Rows from block 6 of a small multi-label image tagger, named by matrix and row number. Rows with one number belong to one neuron. Each number is 50 + 12 x the weight over its row's rms, rounded and kept within 0 to 99. All counts start at 0. After the name is the row's rms in percent of the matrix's.
After each neuron's rows are labels from the 100 images, of 14848, where the neuron reaches its highest value: "strongest on" is what is common among them. Only what is clearly more common there than usual is listed. The data: short English words printed on busy colour backdrops.
# fc1: MLP up (model.blocks.6.mlp.fc1.weight, 768x192), inputs 64-127
# fc2: MLP down (model.blocks.6.mlp.fc2.weight, 192x768, transposed), outputs 64-127

fc1.240 034:48 50 31 50 60 45 66 50 73 31 32 52 70 53 58 55 61 54 61 39 54 67 57 69 23 52 50 51 41 55 59 48 47 39 67 53 47 42 37 57 37 51 45 65 31 23 39 35 39 41 54 31 47 29 54 51 43 58 49 65 62 40 39 50
fc2.240 033:33 53 53 63 42 57 40 56 32 41 62 50 51 57 52 39 47 44 31 55 54 30 49 51 49 58 54 30 58 58 30 29 53 53 40 48 47 42 36 43 68 38 46 84 50 42 61 55 62 49 57 33 59 25 61 41 36 57 48 49 60 41 58 46
strongest on: the letter s; the letter u

fc1.233 096:59 36 64 36 44 49 36 61 42 53 59 48 38 57 62 28 46 50 45 69 77 51 43 33 57 89 68 41 46 58 57 53 61 72 58 43 55 60 58 49 58 29 45 45 47 45 57 64 35 60 52 56 46 43 50 57 25 65 36 39 43 58 43 61
fc2.233 100:63 39 63 35 36 43 59 40 62 40 62 41 58 40 63 36 85 37 56 47 23 49 56 47 38 51 71 70 42 48 65 54 52 63 53 67 23 57 41 45 55 46 31 58 45 46 39 64 51 32 36 71 50 51 56 46 30 50 50 71 37 39 45 52
strongest on: small letters; the letter b; the letter h

fc1.704 103:47 65 68 54 43 54 62 65 51 62 68 27 47 58 60 57 41 49 32 41 52 63 63 63 34 26 45 33 44 35 42 48 65 62 42 57 68 58 44 44 50 83 49 37 59 50 50 56 53 64 45 53 51 68 59 50 49 37 41 43 60 43 53 56
fc2.704 108:65 62 78 46 47 52 37 60 49 38 50 41 65 40 28 64 46 43 51 45 38 30 48 60 60 40 53 34 49 54 61 41 51 46 43 57 52 35 43 39 56 41 55 45 79 42 27 46 45 46 54 49 40 60 53 17 19 56 63 56 41 45 40 44
strongest on: the letter h; the letter s

fc1.762 095:60 39 47 48 55 59 54 62 30 39 60 70 52 58 25 64 54 29 47 57 69 41 59 61 46 65 44 45 49 74 28 58 44 36 75 28 29 47 31 34 48 68 58 56 28 56 62 39 64 40 51 61 27 23 50 58 68 49 47 54 62 49 46 25
fc2.762 091:40 60 30 55 43 52 58 68 50 43 38 57 61 66 59 56 50 59 44 73 47 42 56 56 51 51 73 67 52 33 61 60 44 56 44 63 54 55 63 32 52 41 43 44 45 39 45 54 58 59 41 30 35 72 40 39 50 88 55 54 48 54 53 48
strongest on: the letter h

fc1.108 115:71 84 41 57 51 64 51 72 56 59 45 55 34 33 48 51 19 23 50 44 72 39 62 55 40 54 52 46 56 48 32 46 60 42 36 52 29 71 50 55 48 44 47 36 46 29 54 75 39 42 68 63 61 47 45 32 33 60 48 49 52 50 42 64
fc2.108 133:54 61 66 47 43 29 32 55 54 40 61 63 32 33 67 49 16 46 53 40 60 39 28 59 72 38 38 51 37 42 61 26 32 59 74 44 37 51 34 59 34 29 43 52 44 21 46 46 71 47 53 75 51 50 64 38 51 34 56 23 50 57 65 66
strongest on: the letter s

fc1.468 129:57 51 44 40 44 68 74 40 57 62 81 47 46 40 50 45 47 43 41 42 48 61 53 60 45 57 39 52 36 56 40 36 50 52 63 71 38 69 46 41 54 57 57 37 59 55 43 41 77 51 44 59 36 46 47 51 62 49 55 53 53 65 90 51
fc2.468 121:36 54 62 57 52 55 22 32 67 56 49 48 39 71 49 42 49 41 62 53 36 61 54 58 64 36 52 31 56 55 38 41 34 41 49 45 46 63 56 51 41 40 67 56 63 49 69 59 44 36 57 47 43 49 33 69 57 53 63 44 40 53 67 39
strongest on: the letter d; small letters

fc1.604 068:62 33 47 51 44 40 73 48 52 66 32 40 36 52 51 45 57 36 25 58 63 53 50 58 61 44 40 48 48 48 57 52 58 77 60 33 40 39 62 39 52 40 52 45 28 43 42 62 58 64 79 62 18 39 51 69 55 57 49 45 30 49 54 58
fc2.604 072:23 34 53 49 28 44 45 35 72 56 53 27 58 49 55 57 53 60 65 55 57 60 29 62 45 51 17 51 28 41 50 66 31 47 62 37 34 39 36 46 46 62 35 45 53 77 39 37 41 33 39 52 59 52 80 44 22 52 43 57 73 42 39 41
strongest on: the letter d; white ink

fc1.24 087:53 55 28 37 58 33 57 37 60 42 53 26 65 47 45 62 59 47 37 49 68 50 63 54 52 66 37 50 51 58 69 26 43 36 53 55 39 43 58 46 36 48 33 61 68 42 38 52 61 60 45 36 60 33 48 41 54 35 62 45 63 60 59 53
fc2.24 082:30 34 62 52 48 60 51 57 51 45 41 50 50 22 72 44 56 58 60 47 62 61 52 24 55 61 65 35 46 52 40 60 44 52 54 62 59 27 51 44 41 47 19 57 49 53 54 61 49 21 46 25 55 59 56 65 28 63 51 53 55 65 60 63
strongest on: the letter d; the letter p

fc1.19 122:38 48 61 69 55 40 58 42 39 32 39 53 66 42 42 50 41 47 56 22 72 44 56 51 39 51 55 57 46 41 23 49 60 56 41 50 59 60 66 42 46 35 47 52 46 37 46 60 35 52 37 64 45 74 52 46 51 46 62 45 49 68 66 55
fc2.19 112:60 40 33 43 65 51 57 37 59 37 60 39 48 20 44 48 52 54 49 32 47 43 68 58 63 52 53 47 43 58 69 52 34 62 40 62 46 64 80 55 45 35 56 25 56 41 36 60 49 39 37 60 59 47 65 53 45 50 45 54 65 52 34 33
strongest on: serif; the letter w

fc1.322 012:47 46 52 47 47 35 30 52 65 51 47 49 42 40 44 40 31 48 63 45 37 42 43 49 49 56 55 59 81 42 41 45 61 63 56 35 58 42 58 60 49 49 39 46 41 50 57 45 61 48 46 38 60 29 51 85 52 68 26 42 52 66 67 50
fc2.322 012:47 50 23 35 42 44 57 45 56 58 59 45 55 48 26 60 44 67 51 39 16 43 48 47 72 61 47 40 47 47 44 35 41 52 59 49 38 52 54 72 49 32 61 58 45 45 51 55 66 37 51 49 77 45 56 48 68 60 54 42 28 49 52 42
strongest on: capitals; serif; the letter m

fc1.154 108:66 22 52 39 63 51 52 53 50 44 61 34 43 41 45 24 66 49 59 69 49 38 65 42 67 33 67 39 37 57 80 32 50 59 65 73 56 50 67 33 29 50 45 38 45 65 48 48 37 55 51 46 65 39 38 49 36 45 48 43 55 44 51 47
fc2.154 112:50 64 34 60 52 60 46 69 49 47 52 51 67 60 32 52 41 49 56 70 42 66 45 45 45 34 58 38 23 35 30 57 36 64 64 59 50 47 66 34 28 57 56 34 36 80 45 79 56 33 48 51 67 51 36 54 50 72 62 37 38 50 34 47
strongest on: the letter h; the letter s; the letter u; the letter m

fc1.291 111:63 36 39 43 44 48 55 53 36 67 52 58 66 48 57 67 49 52 55 49 62 40 48 50 65 71 72 42 61 39 61 54 69 47 59 72 68 59 34 39 49 45 38 48 67 54 50 47 56 35 59 48 57 48 55 51 63 37 63 46 37 46 55 54
fc2.291 102:36 48 57 39 52 49 64 61 57 48 52 66 50 44 59 48 55 48 31 65 37 47 47 54 48 41 51 49 37 67 42 47 39 36 46 66 30 45 37 36 41 37 52 49 62 61 67 51 68 38 47 54 45 27 54 44 68 80 63 60 53 58 55 28
strongest on: sans-serif; small letters; the letter m

fc1.269 126:47 44 49 44 48 44 54 46 45 47 57 65 25 43 74 75 68 32 48 38 44 57 55 52 46 62 63 47 49 55 31 26 40 42 39 59 45 52 41 59 57 37 43 61 51 57 57 38 41 53 67 38 48 32 46 78 57 44 52 63 51 47 52 47
fc2.269 123:24 54 63 40 48 39 71 45 73 53 61 32 42 45 40 64 60 53 83 55 42 43 34 51 33 58 53 56 57 70 75 56 43 43 59 63 39 30 53 36 33 40 49 24 54 46 51 52 32 64 45 36 73 57 34 30 52 54 64 35 38 46 30 55
strongest on: the letter i

fc1.434 101:64 47 47 49 65 41 42 31 50 43 52 31 55 54 46 30 76 39 60 57 46 38 57 51 54 52 40 63 39 60 62 52 50 37 64 59 60 39 53 48 44 56 40 39 62 72 55 48 48 53 52 61 43 54 52 57 38 70 25 39 29 45 41 79
fc2.434 101:40 36 37 71 51 61 57 63 55 42 62 51 38 37 44 29 50 43 51 41 57 38 35 40 60 45 67 46 34 38 61 50 44 52 54 50 53 62 55 50 64 40 43 37 58 63 51 63 47 40 52 36 33 32 35 39 32 54 66 67 78 55 52 36
strongest on: the letter h; the letter s; the letter p

fc1.515 067:53 62 70 57 46 52 42 33 56 31 51 26 40 52 60 32 44 44 50 56 51 52 36 54 74 63 77 56 53 40 30 60 55 66 52 62 52 36 45 34 38 28 56 56 58 51 59 56 53 27 38 25 42 48 69 49 50 60 58 44 30 67 45 51
fc2.515 071:39 43 54 56 52 65 59 52 50 42 65 63 43 55 67 66 65 53 19 54 43 38 53 39 43 36 72 62 57 57 55 46 25 53 42 45 67 42 68 50 46 56 47 48 62 66 68 38 77 21 41 61 62 53 41 63 46 41 65 64 38 39 46 53
strongest on: the letter h

fc1.465 028:30 62 41 48 54 43 36 33 65 37 52 50 33 47 62 44 55 40 54 68 41 58 48 30 49 41 57 66 32 34 35 38 41 36 57 54 43 62 50 40 49 55 53 48 53 32 70 48 27 57 41 63 50 50 59 37 63 42 12 33 54 45 46 45
fc2.465 028:38 51 61 51 35 56 64 55 43 38 57 58 44 43 34 65 63 52 64 31 25 51 52 44 45 57 59 62 46 42 61 54 58 46 56 49 48 44 52 50 61 44 52 39 63 52 33 41 49 44 63 61 53 35 47 61 72 43 68 51 57 45 39 45
strongest on: capitals; the letter e; pink ink

fc1.185 070:59 62 51 54 61 54 73 53 48 55 52 30 54 32 37 27 53 57 39 51 58 51 52 72 46 58 49 45 53 64 38 24 57 79 56 57 58 72 53 48 57 30 55 65 42 63 51 57 51 36 40 46 33 33 61 47 48 53 59 54 29 59 83 60
fc2.185 068:50 34 52 52 46 54 37 34 54 46 57 51 27 61 34 55 59 36 48 61 39 49 51 41 42 57 54 51 48 60 35 39 27 59 58 43 49 63 42 54 53 61 56 60 37 38 48 54 59 36 69 47 48 60 56 55 31 51 64 43 58 56 60 58
strongest on: the letter d; the letter n

fc1.475 148:61 58 59 59 45 54 53 45 47 57 60 56 42 46 52 52 68 35 24 47 43 55 59 82 51 55 36 36 40 46 57 50 46 27 56 39 54 57 46 13 43 57 50 29 62 45 51 50 61 48 63 59 32 58 43 56 73 37 93 41 65 49 40 57
fc2.475 136:49 45 52 64 43 59 34 57 76 55 38 40 54 35 44 36 62 38 53 62 59 72 44 61 67 38 41 56 56 38 46 29 32 51 74 45 60 46 34 49 68 73 48 61 50 55 56 52 37 66 46 49 51 50 55 46 48 49 25 61 44 30 88 62
strongest on: first letter capital; serif; the letter c

fc1.729 041:70 33 47 31 43 45 84 61 36 46 45 54 33 58 67 52 59 61 68 47 47 44 52 52 41 29 53 40 58 68 48 69 48 45 48 46 38 66 58 42 61 54 42 50 35 31 67 44 48 66 40 78 36 37 44 33 61 57 35 44 73 42 67 48
fc2.729 040:61 55 35 67 50 72 34 61 40 57 69 49 42 46 55 46 68 42 48 54 58 57 61 56 60 73 63 60 67 79 59 51 42 65 38 40 46 38 64 55 52 62 27 42 47 11 35 42 55 59 47 44 52 41 56 56 65 62 38 65 40 50 49 29
strongest on: capitals; serif; the letter r; the letter b

fc1.239 131:58 56 73 76 31 43 85 43 45 45 58 56 61 56 53 58 53 62 30 44 47 43 33 46 49 57 62 35 57 62 76 31 26 60 27 55 50 26 47 47 67 52 30 42 51 42 34 85 70 62 52 26 37 42 50 40 47 74 49 51 44 52 74 61
fc2.239 113:41 69 55 32 75 65 61 48 60 53 61 47 46 29 57 56 61 46 43 61 30 62 52 23 60 39 53 55 49 70 44 59 66 54 39 52 27 63 52 57 43 32 28 40 28 30 60 56 46 48 31 36 55 30 59 45 45 32 36 39 60 33 56 45
strongest on: sans-serif; the letter o; bold

fc1.359 088:64 50 61 51 71 59 71 60 63 39 53 73 31 59 38 30 49 44 67 76 28 49 36 43 27 35 37 54 58 37 56 44 55 46 57 41 67 60 35 47 50 39 40 17 67 50 49 40 71 33 44 66 63 74 50 32 51 24 57 52 51 33 47 44
fc2.359 085:68 47 52 61 46 62 57 50 47 42 77 72 52 58 46 42 61 53 64 42 36 63 57 59 66 50 73 50 44 33 48 69 66 39 48 57 35 25 54 56 55 61 42 46 65 67 46 25 60 24 45 52 65 56 26 27 40 54 48 38 57 44 37 51
strongest on: small letters; the letter a; monospaced

fc1.55 097:48 41 41 42 70 70 41 38 63 52 45 29 65 53 56 49 53 41 31 48 60 57 56 77 27 68 72 30 48 46 42 61 60 38 51 66 50 33 45 48 40 37 64 59 25 54 71 43 76 53 37 38 68 75 50 48 37 33 62 57 51 43 54 65
fc2.55 098:67 64 61 61 82 64 56 45 57 64 34 55 44 45 60 34 44 76 65 50 35 43 61 52 63 40 45 50 66 36 38 54 55 52 69 43 48 57 55 40 58 45 61 60 41 34 46 56 67 40 58 43 28 47 70 44 58 34 35 45 50 56 56 34
strongest on: the letter i

fc1.148 069:42 65 82 31 67 48 50 42 35 64 41 42 30 48 32 50 42 72 31 47 60 65 48 41 52 35 51 53 56 64 44 68 57 62 35 58 58 67 51 66 16 75 70 51 48 59 42 57 46 37 46 71 64 53 31 61 48 62 59 51 74 32 48 54
fc2.148 064:62 63 51 13 53 56 61 49 58 63 55 66 60 46 52 58 53 39 59 54 51 32 43 68 54 67 72 39 48 62 48 65 50 57 50 41 35 48 55 59 59 64 47 39 58 33 26 74 61 51 42 43 40 18 56 44 48 45 46 37 54 46 43 34
strongest on: yellow ink

fc1.431 126:51 48 61 60 32 58 53 28 16 47 60 40 40 40 35 71 58 67 46 52 49 30 52 43 69 41 54 57 56 71 52 15 44 47 43 44 53 58 64 34 48 92 25 64 30 41 42 55 71 47 66 37 64 68 61 44 52 38 53 75 45 42 35 49
fc2.431 119:67 42 45 54 54 41 31 70 54 46 48 55 74 54 48 48 47 46 37 48 46 45 64 36 62 47 71 52 38 49 84 55 53 39 42 59 34 73 33 25 51 50 46 41 41 70 65 48 48 39 49 45 34 44 58 43 41 41 67 54 51 43 24 44
strongest on: the letter h; the letter t; the letter s; the letter u

fc1.471 100:67 66 54 78 35 57 56 74 45 43 46 50 62 69 43 48 36 52 63 63 30 61 51 38 62 56 54 53 30 63 65 43 53 49 42 55 50 65 49 61 27 40 31 59 49 53 53 64 41 33 65 38 34 43 48 56 41 33 44 47 56 54 55 63
fc2.471 093:26 43 53 40 34 59 82 48 66 33 32 44 52 66 73 31 45 40 60 50 47 53 71 36 49 48 61 32 40 66 54 32 62 38 39 39 23 47 42 31 70 52 42 56 64 49 57 51 64 62 34 54 51 39 41 55 22 44 59 48 47 56 48 58
strongest on: italic; small letters; the letter s

fc1.417 106:51 47 54 55 67 60 48 53 50 74 20 28 36 46 29 50 60 52 60 42 49 44 36 57 63 40 49 43 35 58 64 48 58 54 43 64 41 42 56 49 36 56 56 42 89 51 52 52 53 88 59 58 44 72 52 53 71 53 24 41 65 39 62 59
fc2.417 107:70 71 71 65 32 25 55 63 49 60 59 52 57 17 46 32 40 38 45 29 67 45 40 47 73 51 52 60 56 32 55 39 37 65 60 74 42 53 54 56 73 54 53 60 38 46 30 68 45 58 35 36 52 74 73 57 30 53 58 61 51 53 53 46
strongest on: serif

fc1.533 115:48 61 43 57 52 41 64 65 49 63 48 61 50 51 58 68 38 36 51 53 49 43 40 51 57 39 55 37 56 36 60 60 50 35 60 39 63 44 48 47 56 58 58 41 45 29 47 43 49 44 64 45 61 23 53 43 59 65 28 70 75 50 59 61
fc2.533 109:50 60 66 52 59 51 53 58 59 48 48 73 44 30 41 35 71 69 49 49 39 44 33 33 48 60 39 39 66 40 53 51 35 54 68 33 44 62 31 64 59 48 55 27 41 66 44 42 47 65 46 73 42 45 70 48 57 54 54 47 51 46 46 66
strongest on: small letters; the letter g

fc1.619 101:42 39 45 57 43 68 24 45 46 50 55 39 57 34 34 46 57 39 72 51 46 58 52 61 55 62 52 16 67 50 35 55 64 69 55 43 35 54 29 46 39 32 48 68 46 42 29 43 46 50 53 21 60 39 76 55 40 49 55 69 46 55 76 49
fc2.619 094:61 55 68 32 56 59 67 44 59 50 64 53 41 46 38 34 37 37 24 61 40 46 61 41 50 55 42 41 44 63 45 59 47 64 37 60 53 60 46 40 59 52 34 45 42 51 53 54 61 52 32 63 56 40 42 56 69 41 30 47 40 54 63 52
strongest on: serif; the letter c; the letter h

fc1.540 086:44 48 49 41 51 49 53 64 61 53 50 71 69 49 57 48 54 51 27 30 51 47 48 72 50 70 64 45 41 42 32 42 31 53 53 49 43 40 47 40 46 44 34 57 47 47 33 52 57 34 60 56 65 53 75 66 74 70 43 35 48 46 29 49
fc2.540 086:46 66 35 57 42 65 41 57 41 48 50 35 71 69 60 63 40 48 47 47 30 58 45 46 43 78 47 53 51 54 62 39 44 58 64 51 46 54 55 64 47 43 45 58 51 63 62 57 55 53 54 35 79 65 30 53 21 44 60 61 47 27 50 62
strongest on: italic; capitals; the letter h; the letter m

fc1.126 080:34 43 45 50 47 66 33 47 26 60 61 41 36 59 47 21 47 32 39 58 51 59 62 25 61 49 57 68 66 66 73 60 47 67 53 45 58 48 34 59 52 62 47 57 59 60 72 57 28 51 43 32 52 28 46 43 36 44 38 39 60 30 66 51
fc2.126 075:67 54 51 39 28 51 46 64 44 48 37 61 69 55 57 68 46 62 63 48 36 36 39 56 43 36 60 41 48 61 40 71 70 39 48 43 58 52 34 59 62 76 43 62 56 70 42 37 52 58 47 52 63 50 55 61 52 45 45 36 59 66 27 85
strongest on: italic; teal ink; the letter s

fc1.764 139:61 61 61 65 61 59 37 71 29 67 48 46 61 55 63 68 66 51 37 54 50 72 57 54 44 49 54 51 42 55 34 44 51 58 71 55 56 56 56 42 00 62 51 58 60 58 45 59 49 49 44 51 59 49 45 42 50 52 45 50 42 71 43 53
fc2.764 199:70 44 56 62 32 80 44 80 58 43 32 39 42 54 44 47 36 39 45 34 44 46 63 61 44 32 41 38 68 56 35 63 32 60 89 60 54 57 47 62 69 72 69 29 44 71 41 55 66 35 52 45 64 48 61 50 42 55 46 57 33 41 25 28
strongest on: yellow ink

fc1.442 124:57 65 57 41 46 70 48 33 43 45 51 60 48 53 48 65 56 60 52 54 57 46 52 42 52 21 38 63 33 49 47 47 66 48 51 55 38 72 49 52 42 46 51 36 67 49 54 55 45 61 58 62 49 48 69 43 31 58 40 43 48 38 55 54
fc2.442 115:36 48 56 65 45 58 45 40 31 28 51 64 59 53 74 56 42 43 55 45 41 52 42 25 62 70 68 35 54 52 40 70 47 47 60 39 65 42 49 42 59 51 50 68 63 49 37 52 44 37 40 56 59 39 45 52 60 48 41 53 63 41 60 58
strongest on: the letter s; monospaced

fc1.139 048:50 60 39 44 47 63 64 62 40 76 46 71 47 62 58 38 62 43 60 56 53 63 50 58 56 47 67 60 54 48 60 43 81 52 37 59 28 17 57 53 38 60 32 43 56 33 42 56 54 39 51 35 50 50 34 51 53 62 57 85 52 53 43 61
fc2.139 051:35 64 60 51 56 46 57 48 39 70 66 45 46 60 55 37 28 45 70 54 53 43 43 50 45 55 61 65 70 68 42 49 40 23 49 57 50 75 44 42 61 46 60 49 49 50 59 53 63 67 45 67 51 41 42 57 28 50 47 70 58 54 35 53
strongest on: small letters; the letter d; the letter u; the letter m

fc1.501 120:47 52 34 65 55 43 51 62 51 76 56 59 60 58 56 50 61 50 47 56 64 27 51 49 47 55 44 40 44 52 49 38 35 46 56 62 44 34 39 58 40 40 52 44 59 47 53 34 53 55 60 58 45 36 38 51 64 51 21 69 55 41 88 39
fc2.501 121:52 44 55 39 56 52 71 68 43 66 57 56 35 61 59 63 64 28 43 57 65 61 45 46 66 30 67 44 67 44 48 47 51 36 48 47 64 49 38 38 48 44 49 38 62 30 48 44 48 54 47 51 40 62 57 72 30 54 38 71 45 63 40 40
strongest on: serif; the letter p; the letter d

fc1.624 124:46 36 74 39 51 32 37 69 58 60 38 73 35 68 49 50 45 60 33 53 48 19 27 64 47 58 27 38 44 47 42 45 43 51 53 25 55 52 46 51 53 64 52 53 57 39 48 46 52 29 56 36 77 23 42 50 76 47 32 32 49 48 38 50
fc2.624 117:41 56 67 38 34 48 53 78 52 59 47 37 44 34 52 44 45 49 27 33 42 61 37 46 67 39 53 64 57 47 58 38 38 68 46 77 56 54 50 68 50 44 59 34 43 51 63 35 45 47 34 59 64 61 53 48 54 34 27 55 56 35 68 53
strongest on: first letter capital; the letter r; the letter m

fc1.163 051:42 47 47 56 43 44 65 44 48 62 38 73 50 48 68 37 49 45 41 47 38 45 30 70 53 18 29 50 35 47 50 47 35 42 43 30 74 57 72 40 63 45 52 67 47 48 46 49 48 46 34 66 32 44 48 70 65 80 66 70 66 44 53 48
fc2.163 049:35 63 32 52 58 64 45 65 54 41 44 39 26 56 48 45 72 52 48 33 31 54 65 62 47 70 40 61 54 55 38 58 28 55 62 33 64 59 56 45 49 48 47 26 60 46 59 47 65 52 53 40 31 63 60 44 51 41 64 44 50 56 67 41
strongest on: first letter capital; the letter c; serif

fc1.674 076:66 69 55 38 42 51 17 43 60 36 60 63 45 51 35 31 45 44 50 47 47 63 46 77 42 26 57 26 52 39 52 55 39 51 35 49 58 53 42 53 50 58 45 37 44 76 54 67 66 65 55 57 51 76 18 50 61 40 80 61 42 59 52 56
fc2.674 076:41 49 57 41 46 37 70 49 70 58 44 35 37 50 41 56 61 45 61 43 58 65 82 53 52 70 72 52 62 62 30 53 78 58 39 44 60 50 40 41 65 66 44 57 54 39 76 43 35 45 47 48 53 38 55 34 55 43 43 71 45 42 59 62
strongest on: first letter capital

fc1.695 135:66 53 58 45 63 63 39 34 62 69 50 55 54 35 41 41 52 45 68 60 62 57 38 51 38 53 73 37 39 55 26 34 56 68 51 53 41 31 40 39 51 47 47 35 59 41 53 75 68 55 56 33 47 57 42 46 40 54 66 46 30 43 62 69
fc2.695 136:35 50 57 57 58 56 61 54 65 57 58 47 39 20 57 45 75 52 57 51 36 40 63 58 46 26 57 66 42 74 50 25 47 56 58 47 40 62 43 35 34 65 55 39 29 31 64 59 54 52 62 54 59 43 55 72 43 41 39 45 56 64 57 44
strongest on: small letters; serif; the letter d

fc1.288 109:61 65 64 56 42 54 41 61 67 37 37 34 66 33 40 59 63 45 47 38 33 54 67 34 49 38 52 50 44 55 47 36 53 58 52 52 38 68 51 35 50 27 38 50 57 46 47 40 56 57 46 46 40 87 68 37 76 58 44 47 48 56 42 34
fc2.288 118:38 50 63 54 45 61 64 50 52 62 52 57 41 59 48 51 53 62 37 39 61 34 41 54 34 39 46 57 40 68 66 68 63 49 62 53 37 32 70 40 44 41 59 50 68 45 68 58 53 50 31 42 72 53 48 52 51 52 31 47 54 53 35 49
strongest on: the letter i; the letter k

fc1.268 088:42 41 70 57 48 37 54 61 39 54 26 48 42 45 41 49 29 59 28 49 82 52 47 42 73 55 45 42 48 50 58 47 70 26 35 50 43 69 53 53 68 53 50 62 59 56 27 68 52 50 49 46 61 32 67 59 68 60 49 39 40 46 42 55
fc2.268 076:79 49 41 30 45 67 50 49 63 45 54 39 65 54 68 55 65 49 59 33 60 53 44 38 49 51 46 42 36 48 55 50 57 44 46 50 33 59 39 67 46 51 38 55 45 51 33 41 34 07 34 84 45 51 46 45 37 71 30 70 60 45 55 40
strongest on: sans-serif; bold

fc1.367 079:51 56 43 59 62 32 52 49 50 34 50 56 59 48 60 42 76 44 35 55 52 42 42 53 62 52 53 53 69 51 62 46 47 78 40 68 56 75 52 54 52 52 55 49 57 43 62 45 46 46 44 63 58 63 37 54 50 68 53 35 55 57 44 39
fc2.367 082:35 61 66 67 62 60 76 44 49 63 34 50 65 56 34 45 47 50 64 63 23 42 47 31 66 71 34 42 41 54 38 42 44 32 40 40 71 46 56 66 63 43 36 37 57 58 51 59 47 63 45 43 38 48 66 47 57 46 51 56 43 42 53 54
strongest on: first letter capital; the letter l

fc1.464 115:55 69 47 51 61 33 51 48 43 52 55 47 60 43 51 41 23 34 50 50 21 69 61 55 47 33 39 71 46 40 52 39 39 42 70 47 49 40 45 65 33 59 27 38 59 36 54 48 38 41 47 45 41 44 65 51 18 65 51 42 50 49 55 28
fc2.464 109:62 66 58 53 61 38 40 61 62 57 43 60 59 53 55 42 45 50 28 42 52 27 30 49 89 38 47 58 23 46 59 40 43 62 55 62 58 38 62 66 59 66 57 68 69 37 40 36 60 42 41 54 68 41 45 49 46 47 50 55 62 46 55 43
strongest on: the letter s; serif

fc1.247 098:34 48 35 54 45 78 58 59 50 78 48 66 37 40 44 60 46 66 34 51 49 56 49 51 53 44 59 55 37 61 60 42 51 56 71 45 44 51 32 36 51 49 49 57 50 38 50 54 55 62 77 52 42 48 26 56 49 67 48 71 56 48 51 33
fc2.247 095:43 61 49 81 45 55 39 48 67 41 56 79 20 39 28 65 67 63 35 47 54 56 44 43 28 59 53 75 44 55 47 42 54 49 50 55 70 51 31 48 34 48 49 35 49 47 40 40 41 83 51 45 52 58 42 46 48 40 39 68 46 55 52 64
strongest on: small letters; the letter d; the letter g

fc1.241 134:28 39 95 37 60 37 48 55 71 49 47 55 54 44 53 40 30 59 30 62 64 31 48 48 29 55 54 66 46 44 56 40 52 23 58 61 53 49 51 53 52 51 42 47 63 60 43 47 74 27 68 54 55 28 55 31 64 47 63 55 72 43 41 49
fc2.241 124:49 59 44 62 70 62 35 55 26 46 32 32 54 39 58 40 42 68 40 50 51 62 42 38 37 41 65 46 12 55 56 33 61 44 76 55 46 48 34 41 50 44 54 66 48 42 53 64 60 44 49 56 48 27 41 49 56 33 49 62 65 44 66 55
strongest on: the letter h; sans-serif; capitals; the letter e

fc1.747 153:81 42 62 61 51 46 68 54 53 39 45 50 54 68 56 42 48 53 57 62 42 66 42 52 14 56 48 39 62 51 38 41 50 74 75 49 42 53 60 47 36 60 67 63 43 53 52 68 49 54 64 54 56 54 49 46 55 39 30 53 54 62 38 52
fc2.747 175:51 24 43 43 29 33 48 68 51 45 49 51 71 46 46 41 41 53 55 50 46 45 59 62 60 46 50 53 53 44 53 54 53 49 56 19 50 50 41 40 60 53 57 52 46 66 43 37 44 41 44 51 51 35 62 39 61 34 60 50 52 35 42 21
strongest on: yellow ink; brown ink

fc1.280 130:61 53 42 54 42 50 63 56 40 45 24 27 40 48 54 56 57 50 53 52 57 46 28 46 56 47 46 47 67 61 18 47 41 42 50 51 39 48 47 54 49 63 40 55 52 44 63 51 66 37 49 56 50 61 53 71 39 43 75 35 51 54 25 55
fc2.280 141:62 48 55 49 43 41 39 38 70 46 15 51 46 65 31 49 68 44 44 42 16 62 39 70 62 35 60 34 38 38 52 60 46 33 43 54 71 66 56 68 38 41 44 46 50 47 64 39 58 36 55 38 50 49 58 45 49 30 37 35 48 71 24 50
strongest on: the letter d; capitals; the letter n; the letter p